python train.py --model="image classifier" --dataset="single printed letters, digits and signs in grey, bent and noisy" --train_examples=395000 --image_size=24 --crop_scale_min=0.8 --horizontal_flip=false --translate=0.12 --rotation_deg=10 --targets=["character"] --num_classes=73 --arch="gmlp" --norm="layernorm" --mlp_ratio=4 --drop_path=0.1 --patch_size=[2, 2] --layers=14 --width=256 --mixing="mixup" --label_smoothing=0.2 --loss="cross_entropy" --residual_init="zero_last" --optimizer="muon" --muon_scale="match_rms_adamw" --learning_rate=0.0015 --momentum=0.98 --nesterov=false --orthogonalizer="newton_schulz_5" --adamw_lr_other_params=0.0029 --max_grad_norm=3.0 --ema_decay=0.999 --max_steps=10300 --batch_size=128 --epochs=3.3 --lr_schedule="linear" --final_lr_fraction=0.01 --warmup_steps=510 --weight_decay=0.2 --adamw_weight_decay_other_params=0.05
Rows from block 3 of a small image classifier, named by matrix and row number. Rows with one number belong to one neuron. Each number is 128 + 24 x the weight over its row's rms, rounded and kept within 0 to 255. All counts start at 0. Numbers have three digits each.
After each neuron's rows are labels from the 100 images, of 14976, where the neuron reaches its largest size: "responds to" is what is common among them; "patch colour" is the nearest of a few named colours to the mean colour under the peak. Only what is clearly more common there than usual is listed. The data: single printed letters, digits and signs in grey, bent and noisy.
# u: gMLP up (value half) (model.blocks.3.mixer.u.weight, 512x256), inputs 86-171
# v: gMLP up (gate half) (model.blocks.3.mixer.v.weight, 512x256), inputs 86-171
# out: gMLP down (model.blocks.3.mixer.out.weight, 256x512, transposed), outputs 86-171

u.398:141127112152112126105134119144128165118119100146107146139125117135127086116146109183051147164114148130149126141125090147137127150147122089164160165131108100123160062154115096155154134142114103103162124113133133117098139123155087085087134142092130092100091094
v.398:133143133111153101101148110108112150102098109127151070124108114114149122119112143090158116088125110146165131109123147093114118150105115108153131123126134092144117127107127150157145108135141124128134054132115155099164124140135146132079083105160158157070142088
out.398:132110132127124096166114085131130133125127143117119137111136143087114139157085088127117138162123113093121074152092147104148151127113131081109099082112117133131172123104114140105117089086137090113099164171126175143101097133090104128167108111086121153140125106
responds to: the character $
patch colour: grey

u.211:145135089114148142150103152131144141124094124143163160099158171170128121118174150177116163135153156149146109174108144113113142135174196152136091107106119121142110167146141132082114093146155086138095098128110149176150140120136123134107124113107148097101125094
v.211:148121105127140179123158155143123131119132097121117164071144126147146099106149069109123127106097098093125141143092179169140104121135138141150110145137109111116119154143122089163139082118063123183073127145139110125128126089133149145099130163122118129086107114
out.211:110132121120115132070113125106136110152174127136140144137107125132135120142124075072117111106122115092137161031131120172100141062070108105103151148145121130127095099144141085136111175136120143097181071129150146146119123162130123094133139129154149144182141154
responds to: bold; capital
patch colour: grey

u.464:153132167097133081127127144122139081106129135166124148115132130133122127094099176145100203130105101099106084111140145168148124145081108132106130086104111136121153122102134154081139156122112109111132128108139102110146133122120131113125143130147124131142171140
v.464:106099123134109111109169127149122126120105123117164135127130140162160139108114098077139117105093140118117124186140102097149072142114142130169131118097160103134116153092167134161154147107118103128126106121134119129145081115107134141136184087185123120098125125
out.464:115083147130099123102101110094091144123090116109194152167180102151166127173092152123148093082153091143135146149134144098123140113125144134172158117167128134129108152098113154109114140150161140114177108141148124156136125156126070129137089152105103145092095137
responds to: dark on light
patch colour: white

u.436:121120109129114154135134127149077163112168099113136121144104119150100117136095115112112174160122097115159122094110107108125110136114084141139112131118140132144152122176111124159109096101083136161097111095118110123108119191127139121185139153133110141103130145
v.436:145116143105140150116096100137159115133127129115135144174137131146152097122144133085102117128155109125145150143122161095139100087166137106078123097169101079096096131084141108116150123155151120101100146140140141130097126090108115121073139118133151129118115128
out.436:114130133105163133103128146104135137172097133121081126167094142154160176135122091084156144126111131111123109146151126140158159176157136121132170129127120104114097120100154127105160139136146101120148140145126134129121134093128067161117117113098062099145105155
responds to: small letter
patch colour: grey

u.428:113134099131144180093146110153166128143113101126069160138169136118143146084131086184142085111113118142135128105163106112138135107130122110097126098144173179133137130125135147107122121087126083161159120128147139138131134116101118136133123113101152129121126139
v.428:091130130120120143149106130120128108151128162158157184111126159096110098117144173098117064147148137126117153097152132112103114109125139119106106135144110156094155132127108131126172123142150121108148135068130109144112104106113183139178117123110146120099155136
out.428:136112139079123143132186128130144125096146158122151135130137150090125111129116130116157145156165101195105124154110137154136123120125126113157151127185120148151126173106147157134142189133143122126144121158120127094101160101166139143112107113150080159096124124
responds to: bold
patch colour: grey

u.283:130125136078116127126152138125112150145123136115082148125125135119110112110134093104123136129139144147095131092120081140123132144202115127069175130138104129155159101113091148127159141137146145144115123130156092101141124127153113112119179108102128121112103157
v.283:178122096135135132114107111110143081129142128082161164155107144162106187128149155136140100124123143123108159158116129115155122114102154151098143109123132139125100138127117123124118076132134117119109095117123103110141160106164121181122109138095132143115147139
out.283:148094132160138139136100119139134142103114145138163114153164149109156138168123143120144132092088126136114161102090171144129100114106127088172119147096140150087065144109170161111106142157149102133085125145140136146127106128127094108097074107118190116105185157
responds to: bold
patch colour: grey

u.300:115133111114097106120147142141096164160139133093133129153127089083121137111141108119113136166176162161124152140108149100121131095126151182156123114124105131129092132089150151096136109139140094148138135146153154159186161114140109144122097156103135147173099093
v.300:140070112127139139068126057139143109131127171160105102162141114141119112120106107113130126084154167128174184109130113105126087106121127146151155160142099132119083071141101137102145133115140131166141104102136102109106129133108127165080140179144135131133130109
out.300:124092123129126150109103093122183134111122137193129157120156155154156098175100206131110144083115128124130119083171116134134155143155082082092142129143121149141143143141134114143127157118132122157150104093131107124120129167080139149127139124158128135113144160
responds to: bold
patch colour: grey

u.159:119076131106160120143102154129130134113119113121107152090134150140144107105120124126145106115095127133145140135115129098127111138144136123125111159104141108121112152133140125087116143100139143112144136129105140154108145153142147151114078090128119154093140146
v.159:133089150128142128132103093111127124142131153085154132159152132129130138133113158123117142129112101127130141128160130094095118121082119084125131144108121125099140157097173135140102184170125168082143129140111127116090128145127127143126097090107160130107111122
out.159:119102101120119137110123174123106116149120152108139164174184094163108108118112095148181094158160146144124113142103105101101101126120153175077143125125149138125121162140109171134136121152127085168167141111127101154094085095127136140112133099129125114078172100
responds to: serif
patch colour: grey

u.236:113103133119138128133138127124120160157137127127177103124125117106107107149126143113157094154128162136103122149128118113120171101115059148095116122096138100151126140138124163166141150146143113118190149130152114108136141132166136076080101132157116115138139140
v.236:133136157154137121166148144153157124120110104111109154152098120111161153119141090132111141145119135132164158129124162157139179138127157168116135126122161134078160129148136084128151097115126101161134147149113118104107096102130161109113118091083122128139124136
out.236:153149092129145111138130123107119108116155118134126192124120159136141169160107105147114129135142140119130116132166143136130114121121160111119119110173090094110147167137102131105118117099156142115105131129085137163108137087077144157150153138074082163093113115
responds to: bold
patch colour: grey

u.328:089160134125150157093098138129100119171117143147115146128116113120117131115120137167068166137140095135166141147120169091132124134123139100122157165118139126100180104085108130138083124100135129107128153175113087185111084109090123145131103122127116113127126093
v.328:163146117104103144095092094123147147113150122112120132180139106136160106156139094139140120155106127097111109131068150133108120155128132079160092095106115129119099094196120151126077119100135126116137140113111150127133126115119101152109099127112155136134110107
out.328:128147114102153135121167104135153106148071103128120096124123132161132139136159142110116121142181177140147160076143171101150104138109146134149109134161081065142111103112175124113144121118088137183134108117136127134137133148145111141114154147121111130131113151
responds to: the character *
patch colour: grey

u.171:115117127109114118097164109141154162117090132149134167127147129088132134131133073081132151158113155145144145142140078114090125133128125143112139159118178151131137111104125194118082169163131108088139099135128169111142139147110090123135124102128114109134164124
v.171:086134118116147118106071115149156141097114106147137153079117131127138158123106097129127095106141101122145110160137121132110102130147115149126146112109124116115139136139150091080149086188122094090134101145159137117117141073188128126113159162161185135150165164
out.171:123091101144160149145115123111156142097116133152147166166094169177176126167102153144084095124108118133092104107129086088134108130137125136141097078094123107159130135109127144125133111151155119114147093130134110108133142111127122098089096142111183094144108108
responds to: capital
patch colour: grey

u.409:102137100082075094156102135118149149120149121153113126131128124102149112122158132134160084123097080152102113114149099169098139141135137143118135119102119155101117168138151141124154120103143112121177114149095140123117110127119111108125167105120131118130163162
v.409:137124100185110178168166137099135130124147109104143140143094172140127140155133078100134129117162108104130169133138177123122146090124157147088107111147120139104122146130137107147120146099125117184116117132142066109130139115152163141105123139140065126098090140
out.409:133138144133143143109140112116106092151138146094145130124103131157150125109114131178069152106128186086094117147106134081132128117136128125106132122166143100167144114079114153134120147131151121119091106152151101132132138110133137149107123135153140148101107152
responds to: the character @
patch colour: grey

u.100:152170134117143114107074102118099101092133120139116099111135134158138150149131152120152125163080085122151128136105131143105155120125122153151149107140184123158115139113142151129158162118143099124118125082141152140143162174111140105114140142116149146112129143
v.100:107145089133126106137130161087112128106160106125118143145126136114106125167100113110132106092161167164081101103136110106135071157161140133141137118137078155095099152104159118118085117132116146102124124105131149196119106089172152116099149120177120147102136128
out.100:117145148145085153149121151115117143102101126128119095133137164120084144099118064116144152120154134162167134085129135119088157155114130117144114168108114125109153113160109172113119111108119094125108190150117119130138104165173082122087131135120129123126103100
responds to: bold; dark on light
patch colour: grey

u.378:156144056142123143121149125120125072141139130131097135142147160118129134129092115137130156117122137151081146121121126133097127136140105168132106154112132119117101083189170131127102162178094128110151177129146167097148114133128112108132165122165075133114105127
v.378:162143121104134107105125113158097097118149081155131137128115113107157166171158124157128183141126131096115098137134128177141159172146096114166134110158115095186121131132139133147143107100143136122169122105135137105155140122094158144138146125163176097118156148
out.378:094169121121138148110128104149133115128141117084098082109167127127120107130149145149069123134128150138122109111131112127130109131163160109130127124127148138101122139130135149074104115178142172158105110153133115092156149092140105129144104116150132128109201131
responds to: capital
patch colour: grey

u.212:151111108128103144077110126114144141145118119127147094144146101133141147090192125122129161098108104113142132128125114163156113203129105086132137137175124156144150161122118111133122108161155090178142091112122116126157157133132109057105138098128107107114121095
v.212:156108165150132155110109140073089109159131113109098154138140123075132118110140149123176173128119149125137116160168116109119138162158143170131116178098130135140128126153136169152124110149146147111153131120098133147121138111120114147138136131129141137121111133
out.212:146151114103124097137098106113109086167171124131158143109126173122094162105138148128134112104133121169103118090106087101147130104096144152108127133125077114132138124152165121057075119127148143156127095151122088143136139123159128115120123159114120130076118143
responds to: the character %
patch colour: grey

u.386:138075105130122103156093131099149156100132154150116162092083122103106104072149110127103109191103164136167145104134113115126139130116131130154141139123143132125092079118140107139124137136127110154112068104147128136073155116159151126099104125121162143136103134
v.386:145134088137126079122134126133128121070135099154153138126111135106132151124105103139140125144117100122093137108132137106125125166091121155074130134101118164145096118141156131155150140129095104145119135167133135095111108119123141143137187111190137135115153139
out.386:124122150135142129100147101132141124149146109120154124130159147087134141136118188114145134112181070115132156146110171168138130109149112108116132102156119133153142147129141156092090120096166139086144153151096186132131150114101101140107134156149098118134154093
responds to: dark on light
patch colour: white

u.206:104150141125096170165123153097129110108147140124111113182111150177138139131101113131128142130094152140116129119120124116121130123135173119108099126084074137143141094125136136131146147154138094174111132108122124148168132142129117142148147094136106148164094092
v.206:131085096081100099136179122145131132152142138179133149167159133101164118106115126160135135134122113113118130138093105147140125094112125149143140137101071091152147107105125132155133146146180146095187089155181117104154115119126134123113156126100144077131140154
out.206:134109167131169108107101114146133167178134122124150066082122136085142148157133163136140091153141145138115121112124171130146152129134128085146116091097158128125157129085110139144121121109140136151139104180073093108128093108106132143127105097108157097141127181
responds to: capital; dark on light
patch colour: grey

u.203:128145106104135118125114129142145151136126139117156145139145138102111152129131115162130155162057112155109141166123128129074119131085093112122122114119104130145128156134104092118155154102129127178159133134125149084132094107142130130134138121090144160102103146
v.203:111160118163143111068131137111121092138110129107099115091138123129120118113086116112137126088132108162101100089126107159122106122145123090111139155162124133177169079137135129107087127149101121095085119111182120130148156116130072118174172123150137107076147119
out.203:117122113142125131096138108117121125127122156093105108207104107131145146157146100166109128134130164150128121130096152152121104174126122153111115126161093128168171111184145106140075070137133111135086112102105142128127129185128080118136129144097108156134147140
responds to: the character w
patch colour: grey